config.yaml
encoder_arch: "jasper"
dataset: "simulated sounds of rotating machines with and without faults"
input: "waveform_16khz"
tokenizer: "word"
encoder_wave_channels: 96
text_encoder_layers: 6
text_encoder_layer_scale_init: 0.1
text_encoder_parallel_block: false
beta1: 0.9
batch_size: 512
lr_schedule: "cosine"
warmup_steps: 640
Rows from block 4 of the audio encoder of a small contrastive audio-text model, named by matrix and row number. Rows with one number belong to one channel. Each number is 128 + 32 x the weight over its row's rms, rounded and kept within 0 to 255. All counts start at 0. Numbers have three digits each.
After each channel's rows are labels from the 100 clips, of 14848, where the channel reaches its highest value: "top examples" is what is common among them. Only what is clearly more common there than usual is listed. The data: simulated sounds of rotating machines with and without faults.
# convs0: first width-7 conv, stride 2 (encoder.blocks.4.convs.0.weight, 192x160x7, each kernel summed), inputs 0-79
# convs1: second width-7 conv (encoder.blocks.4.convs.1.weight, 192x192x7, transposed, each kernel summed), outputs 0-95

convs0.157:082125098136140087118054142137098102119000112150116108129075114145108101115103108134045066146147131109108134080080154053128062021153132159055148072124110054146139144143145092135127144151123122121150072136083134129120145139133100118124152123
convs1.157:105172110221136157184152071139178133131112121185135146155180164116122131134126150147151176081116077146140104126198167070125127119108115146154105125095144124075146137095102160094082113189135083135131181156151171138078190164119161090175158148094133138118144108117178138204152139146099185193
top examples: text has "room"; piston engine; rattle

convs0.177:095152162146107102099066135135090162109154114132125126124149141072109150139126133128127115127109117164056189156097128073115139165132150111140137084150137126128066093194088138127142126142159115127048185129125097150112134132146131166082143128
convs1.177:140093115118144128177079160117127119107155163127125053060136160126081072188084110134074077105101153082122110133130110116099113157076124103130126140114161122092145122107149123096101116168136070097091093137169082086123119139076142119145099128167185150124133099156062089112079105092102123136
top examples: text has "speed"; speed: medium; compressor

convs0.77:121080086163133116088111129132138028142137120106138091169034068088161162082181093148102073109125106149203162126129085143095120164110133126092154101115115140152127123123137130133154075109140160161093142095114168153140127142112146118149116119
convs1.77:132094097097234131144092112144143157135147124133140141153121081161122098097221107136101112152148063187082117117120154183098146114129131155125121133166127108175101130122147144095140103111128128105135139134101154117139154130124101148155159096156089188116051076137087164128166103140184098099
top examples: speed: slow; pump; imbalance

convs0.85:160136066092166090111141107123124153157171049134094125107152085225119129095106132165155172146079151135113083105122122101130129152140099093148106134094126106185149158075099091066096088100153152062168149172111137111128146076120144105105138080
convs1.85:170098110128125141087145156098098136152099120062118130190121124085125137066088132130130100077189107089164097136139140131064102118093086104178079145094127137131136126077124119092181169130120129081056125146112140179110131118070056087175175158205109132173194103170076116144124104155142141173
top examples: conveyor; clipping; text has "clipped"

convs0.52:036101173141120111151082140129107097166000133126148119128117149163128150122110111169060147161150172161112143174022128103150111000144140159061148074109103122161179146134148131147170150131148120094123119104117131126120170126157139117125136147
convs1.52:140150067180104120168149078148137077099081108189127139130164145110117045124154187139139172094127088146071115170170136091141149137104117082185099142109131088159154171132103144139150140132157083166092157130161138128089154128149198091152128134102139157168113148069141110153110130146120172159
top examples: conveyor; speed: slow; thin (high-pass)

convs0.75:085108106157111098095122134160127054129049143146118103129041101097148154109127082149044062116165125168100088063128094145111168154119124131049134196124111218107095144162153142153134130121159117178096102073125160122138089139130180120140124141
convs1.75:086117107151255122123118121136146132106119145155118151165160104143118141121190105144137121128161137205085097104118175176123146083117115131124130144139085118177131147144146153101118117140119109115120163102117143140113165130088113136111157144110080171119045094129122159156132107136179116075
top examples: speed: slow; pump; compressor

convs0.110:084139152124119078130073168121074062159119134126129137130058133041099141169168194160069062042131153112145179103108112146163171120144143174153171098150140151108120072165149121145156123149109134107096175115107156132071110164144185177154160131
convs1.110:113172162154147129161181159065183107116155119183123137173123132149112107126068115100160114138136081091140097144082178079114085123129162090083142105128143113116141107144112167182088204074180158036089110101116155129061119157133126148164156115108163093146104185146166170121118105126116083142
top examples: electric motor; grinding; rattle

convs0.67:117134145094145149136103139132081126113014142117102153091148183186140126145122089130088123189113172140103145138128125112141134067092140123083073100060051144115145096129165169125135156105123156096177174136127150057139150127143107140081113128
convs1.67:172116110153131077130146145130145066086140183177141160101128142076181066162162068136105119123103117133008049141082129123141134107129137102149071113118150104132194180155135109090137134198142121151094173106105158115127118128080178115099132141101105177118124144138153118132097180129121160121
top examples: clipping; text has "clipped"; thin (high-pass)

convs0.123:134059097165180132114077120107079143103000083140122100123101153100149105099083132150088155135084117139064121168099119185185116071121121066125135070140108129111095174097131145066157101150179135130155111097125121128138147128118175149149094121
convs1.123:167122133178111155129181069184179162116120050106089103149147123121169131173172174162180154065129108143148112120202124139110068137128120111183149146112114118112188113121130124084098100173115086161173121150156146140087159162157187145165158146137115133144148129114095102168127138149121172110
top examples: clipping; text has "clipped"

convs0.18:180124099129158091119115173127128109138142131142060124131121168148121107135131116124140106113121137144175095069097163085066126083121117131125092134104097088114113099086131148095182096122090166110124114228089136052120125151124124145166106148
convs1.18:172163157114168110139119097120123169134201168117217118174086148129145136098128083106101118137101094107106096122071153109133110158099149131175106176136059203176137141128145142106199143093082154147107116120095130174103123134098125141148136103194143208144138150139132118123204162111160132150
top examples: state: faulty; grinding; speed: slow; thin (high-pass)

convs0.86:154147091116022123127194103169105114105125139088054112140127105143097172077106125116143052143127156141138138114091125051133101054107129118112130140173091152143128126172072073153047103143141118122130094163118112142089136121107138179109160149
convs1.86:031112187127126138073139134154126186147135114118156104106142183191068083121135147134098152121142165115129181128095158176104149165131129162119072138170161097178086155156173143106139080100080119135179119118154071128141144112112136135119119127102159129121173126151134176078140077158148095161
top examples: text has "room"; bearing knock; turbine

convs0.69:091115130102089162133134130122144068136134160161129119174074137123158129112122089116083047102147072176156103045188157153111175098105128133088098120109112153127120105151125112151119159134098163158090068095033119106143076153130144133160149103
convs1.69:128138131088160236107146113124127146166117128143144105144120074113113133153131128155180131130132161169157118046147195105063122134112066132136101000074155115140158126146168089134102112173135107069154100150178168141129133131132101156095119090118135137097122076102081141125086082115115128106
top examples: conveyor; speed: slow; clipping; text has "clipped"

convs0.88:072063134129118142145136164141097114126141161197128149137077200123116120118131085068107084132147086134112158036140155132117185124128127146105125101151097132155142106068159153126156140140086147126113058013057148113143079152108148135164144146
convs1.88:116141127101154197092173094136147153155131128150122085144135086092135140169130133148214119130124118180163121037142173111076113120117073127140093047036136114148182125158146095139108117148139115099178105125181186120135129142117120169083086082066134152115118078093094121120122110121107133128
top examples: conveyor; speed: slow; thin (high-pass)

convs0.79:111161098124136091140183115168138114099169163146132120126109126074110177141118135164124077138102154135123121099113140085094089097141133131098112156133080166122121139048139106123163122143132088118164103141040109201161124127132155155169100174
convs1.79:106122157132141099129186148153149188119113128140110186196154095203129141111145154135112130164138143127173124136147125167186123152085086233102092167130104060176098126107177111121078122047169180188126114091109176182137097073093080146087169082113133094197152153109117133119207140133165136143
top examples: text has "speed"; speed: medium; grinding; muffled (low-pass)

convs0.191:085162113117120100108104151132124101112009124144114100147077121146142075123099130089081097143129155146146123125092147068136120028108123152089122102092043105121141146130073128078105156135111124136150106135134155134149139148138088089084118136
convs1.191:095154093208147125156178107100096136125155147201167124134125180123123111161098126178133184047067108133088121122145167148164088098129167148143133150152067140128173090120133195118181100153142107136105218164120169149112154122117151144191127179100158129108118127137191147130143097135129195168
top examples: text has "room"; text has "reverberant"; conveyor; thin (high-pass)

convs0.41:120132160110207078179122135106090181082138038144095133126137107130124092137132137092139159127132146156106137133122128135139157186172113108145176113122163077057114138156154156154123142172179186123104174014114057050129161122151132105110133076
convs1.41:191139088114105104165135119098138099124160141139143066139115124131114119153084095101104124160145108133182106148103122099082153067144121090059096149098158135154197127137165169101182159153138124137124107135160165103112107161110150121122201118122146137150166174149076061113175169169099125173
top examples: conveyor; rattle; electric motor

convs0.133:086099143110121152101141158119106123101000108113131110083088125114124095127132062109106079107137141078143130160137112051129095106136134084037138110160103120121150120125140090128140119107127118125082112167127139128126094123113123165158123124
convs1.133:093125076197150113130136122115177123121136094162087137177132204128090176126175095008141092140091084156093129123132114155156104131129150083117101119140064128128115112127096130119136162160146087203130144163116112117165163123076099093089099167108093136142143145101193145201142186173120147145
top examples: electric motor; thin (high-pass)

convs0.23:093141136135110086146079124142070144105154101082113090113122079151088150171114176142165126111094170131042122133120139094213120112109136147147161121202115132111155091089149129153121110126130107128129129159140191119127142139110112162178103137
convs1.23:103166203133141120053157108076140084180119144139114074103129113137151131136041108133205065102131119134120118115162159162074091160118156113139080116119155108141031123139113165158093182114076154106119125119174108159107117141151088127143130147114130134128157049102075109149120070087126083146
top examples: text has "speed"; speed: medium; conveyor

convs0.136:138146111120157082111130111067085148140156132132082173139082142142107104154175081148135175116156095126145129101148135115125129165145138067128088130112102114178116054119121129145121098129147169154076138158168157131086118116185127060160101062
convs1.136:114123128130112122126105097047139125170145151114117173079109011093131115172129123088099140088126123133156166130158132134192125142125129101134074118150118107173144107154183146060167105074121119067165150216103141185150114124105107136140128116120064177144127125139125154138138103136108119129
top examples: state: faulty; air leak; speed: slow; grinding

convs0.103:194172121182110134062139091104164161141161120112090156119156086119173194167097141136120136105146152126149067111175159118199161156152068095157092135187157147165134127125121122151097099136143189161088131102125145190160164112178152063158133072
convs1.103:104127122122138154186127166159151108140122124115103168110104178164082142117091174148064085137188148122148179114165124157159148202135083146127080129135142091123111052107079042135155128189108075133087178249166177108134089139126123188166102168128129115076128119137139115021113135124111089175
top examples: clipping; text has "clipped"; air leak; machine: compressor

convs0.138:108121083139127090139184112105107141092145125164114102127123168109139148091141079104099138069113098120101098042160132137109138119098161122109102121160146123130142112162122136124112174135110124171022103079062158114143116159168153118162099113
convs1.138:131132112110125175099146115157131117166132121137143081087121085074149211168177111111181143076119172196174146075157161113098093157154105106117125079090137134115141105120133109142120121169121085086147099151184156113123164127126096134119093108160150151064144045075051137133043105121077154138
top examples: speed: slow; piston engine

convs0.34:172103141120106107129153116107100086102138139094128140130120074064163149096164101099084156103114149152117145063138113131109142122132165081085128132128156167107104122100142152165134177077162153164088091036133134154108128154107170147127132155
convs1.34:108124080075156084110151110111114143145115091165127128143165143081164123110114127135125073099149126171137147085135169188143114076110072131134115136143093123200130119174103160096155165139126125102097175101158150170120124152120125116121123165048074139160095086084140124097092082129159139087
top examples: state: faulty; speed: slow; grinding; rattle

convs0.7:168135115150139095139096110122044128116165132139142128130108117139110073158135146122091136147157120167191120157111151129148141189167136093146076156088099121108115087152151130152126104146164139120096132144170123097045154131121046113146094057
convs1.7:103111104143137135153096167099135159164138103151165149117124051068194108095147124145088151083169117152124162111131144159119121153101121108148080140116174193108141108105145179073142083120198130116140108139147086162105114170120153141076146125152062189089082105168111095128146090093129094124
top examples: state: faulty; grinding; electric motor

convs0.68:099118112138161148117105112144126109092030067116088110116128129113167158103102130140130095091041167145122098142150122130124123132062073133103125114134073166116120137086132146025099134152117114152139117155112124055140120155151156136106065135
convs1.68:140075116163152123106089115126089151119098139159172139116129142051129117121161137175148170126141159185098088072078132119147199131136175174170092149118108191110114138128131137081156129172138138159081190163159173153102139126171178137130122132153183178111079113164085180134133142064145137128
top examples: text has "room"; text has "reverberant"; clipping; text has "clipped"

convs0.35:131162123133143122142084150102074145137072042118131178133117083098164207085157132147042073119104131155098109091120126139126146156127145152061097182075159142114116151126165106135136140103141140124170139131113134076169146163132143109126124104
convs1.35:140170142160173117158122151126160126128145099174143094121135116124142133170088136115132153117125162088099091155156140146117159054155084114084101162086082124142159135172145096106125118126146123154122153156127151080086060155069064062144192114112132138124183150137165028105147104129191136130
top examples: state: faulty; rattle; electric motor

convs0.65:133123148145137126142099110122148051121102107087123089164058120077169128109154076153143158106091121127141186191099101115095098129091136110079091071155116155142146122057143079124155129107141081166111152092103145157139135144147200098141073133
convs1.65:112108047136149096141071102166142117104126131127119108122132111161130081107228139170144133153130059203092120119106118161133152106117178167116143151169109109169115107119148157105149071095153148150095169110116163122122157136123141140153143127139113137140055108128070163127171104138129160098
top examples: speed: slow; imbalance; clipping; text has "clipped"

convs0.84:062120159120108146101138136146088115093052104117090119134127143155166163088101119117117093101105151077112161154119134041123106096080132128052099040125039103114138120165097102124082150134142098106121167139067121111151143132115134138137094137
convs1.84:144101105169139113142127150110128132115112130175125092130090209104107083175156130181104152150096090140055118113040123114137174144156184183150083174107129108111142092098145113094133144135148113150072198131159126099125127163186150106149149123150175123106054128144138136172103157153095174145
top examples: conveyor; speed: slow; thin (high-pass)

convs0.13:149189117127179131113148179134130117117047164151042127109112133244142127188121130070184093166089184156172105047100136112125132077157133164145101162074107157137170122103173144108114113139089170114163114210110119132132131119142123138139100116
convs1.13:133179188123115099138194170122164163086136169166095133136127126123141143122114165160117094125104097125138095146146125132131054095046133107202102151092111172085139161163116192134135157179118121156106151126068095155099170152105174116123104111135090181090121136151129122142200126157131123147
top examples: state: faulty; squeal; thin (high-pass); electric motor

convs0.36:162117163105195116111128144137107120140200176195084107116160129162146122148139164107126140117130148143188113140095110136139129155152139146167125187167136156106200137129119153148164105133127128134210144137189130072076109094141107152149166164
convs1.36:132121117147114148184107133126164153106154173138118081132110059120087112114100133129134092190143147109135091133109099102085129146135112131154117113163123119119142123132081158124165123163104177132102209104095118127115119088095192108100147186174135088090165112169125091080081133136198113123
top examples: state: faulty; grinding; clipping; text has "clipped"